{
  "model": "audio frame classifier",
  "dataset": "single English nouns, adjectives and verbs, spoken by a formant synthesiser in many voices",
  "train_examples": 78125,
  "n_mels": 80,
  "hop_length": 160,
  "input": "log_mel",
  "spec_augment": true,
  "win_length": 400,
  "num_classes": 41,
  "output_stride": 2,
  "arch": "crnn",
  "norm": "batchnorm",
  "activation": "relu",
  "depths": [1, 1, 2, 1],
  "kernel_size": 5,
  "stem": "single",
  "widths": [192, 192, 192, 192],
  "rnn_width": 256,
  "rnn": "lstm",
  "bidirectional": true,
  "rnn_residual": false,
  "rnn_layers": 5,
  "optimizer": "soap",
  "beta2": 0.95,
  "lr": 0.0029,
  "beta1": 0.95,
  "shampoo_beta": 0.95,
  "eps": 1e-08,
  "precondition_frequency": 20,
  "max_precond_dim": 512,
  "merge_dims": true,
  "one_sided": false,
  "adamw_lr_other_params": 0.0014,
  "grad_clip": 0.5,
  "ema_decay": 0.99,
  "steps": 700,
  "batch_size": 64,
  "epochs": 0.6,
  "lr_schedule": "constant",
  "warmup_steps": 70,
  "weight_decay": 0.3,
  "adamw_weight_decay_other_params": 0.05
}
Rows from block 3 of a small audio frame classifier, named by matrix and row number. Each number is 500 + 50 x the weight over its row's rms, rounded and kept within 0 to 999. All counts start at 0. Numbers have three digits each. After the name is the row's rms in percent of the matrix's.
Before each channel's rows are labels from the 100 clips, of 14976, where the channel reaches its highest value: "peak on" is the class under the peak; "responds to" is what is common among them. Only what is clearly more common there than usual is listed. The data: single English nouns, adjectives and verbs, spoken by a formant synthesiser in many voices.
# conv: width-5 conv (model.blocks.3.conv.weight, 192x192x5, each kernel summed), inputs 0-63

peak on: /t/
responds to: /t/; clipping; /w/
conv.1 103:554458547453537547463457416582485488455476534505552579523483479500563502475531515494516495501495481540590462451472486462510561528586453500586401512532482603399465513444571500530502647556520453

peak on: /t/
responds to: /t/
conv.84 100:563577583502462445497417515490575434500507403510411504542496486454499382564554574459457458497454506518499463449416481568441514527373552467495463458461390507612428481448459473521432422465446485

peak on: /t/
responds to: /t/; mains hum
conv.125 102:487509527468526537520540500562527472498517548541519492430559437524495541509559474433499571428460554537494427453468408483615519513431554496609470630438497484425534554522503489575484521442538485

peak on: /k/
responds to: /k/; /i/; mains hum; clipping
conv.18 107:532514527619483473496574524459447563459499592559563591510486566538543448466550489431483472547540493532510445582456607529446461426520548427441480532489523539566433429604529519488457491506568455

peak on: /t/; /d/
responds to: /t/; clipping; rumble
conv.101 099:479500525543486482446546605449611488425485445540499484534397508476527446495557365439479478540588482602572587482574532451505524453516459510522468488520453438491441535456560526516631526479536379

peak on: /k/
responds to: /k/
conv.29 099:554429543456503555461435524501529553497529415516447545520483517418422500465459460513427485543466532565555573430514466540563381645533387500509459555570543431536457384477482447506492502429448498

peak on: /t/
responds to: /t/; /s/; /eɪ/; /ə/
conv.113 094:437446490492550472422451438489434480429390486427575617540530506527475535472606557480500495559593540434524545470450507479531490472533440568484499496462401460519561603444431555586514533402475492

peak on: /t/
responds to: /t/; clipping
conv.182 105:465570500595496530458554520458482512449466631512491478538520522468562440395576476479419648531430519508523569611433600461492518419462472501524564544544461441532446539548504528532442437489493475

peak on: /k/
responds to: clipping
conv.103 095:434553414488536495511413510649503546412450465496438535515526447510491510499487579550442439532465473458444412485575506446460514441617498565484496463594483577532473520411507445499491480566440466

peak on: /k/
responds to: /k/
conv.33 115:508482440561467574451491465447537437477471545541485528432484486453530464509408478595617469420486525456483557536489563526457462628530554540497492640459406486462515422531592557559458367407583609

peak on: /t/
responds to: /t/; mains hum; clipping
conv.108 112:559512520511536547513436467509424520520542483501470510486407513528522564575433508469530438471553407396473532570477522461431544615471521519591492465467467527512615528533499589493483500507470454

peak on: /k/
responds to: /tʃ/; /k/
conv.21 099:447543516495486530496498480489513415546410488575635500401570465513484517426462557530506475465483420409563484498530515453527577490434466509609453465539488392441498545534570505484487447504440519

peak on: /k/
responds to: /k/; /ɑ/
conv.123 098:494542501530377482501479504395585452454423496432541480488557506554497457460415521502530540506540472480514437526558455486557454427430431498571492538544525513495431466514468469473497509415529422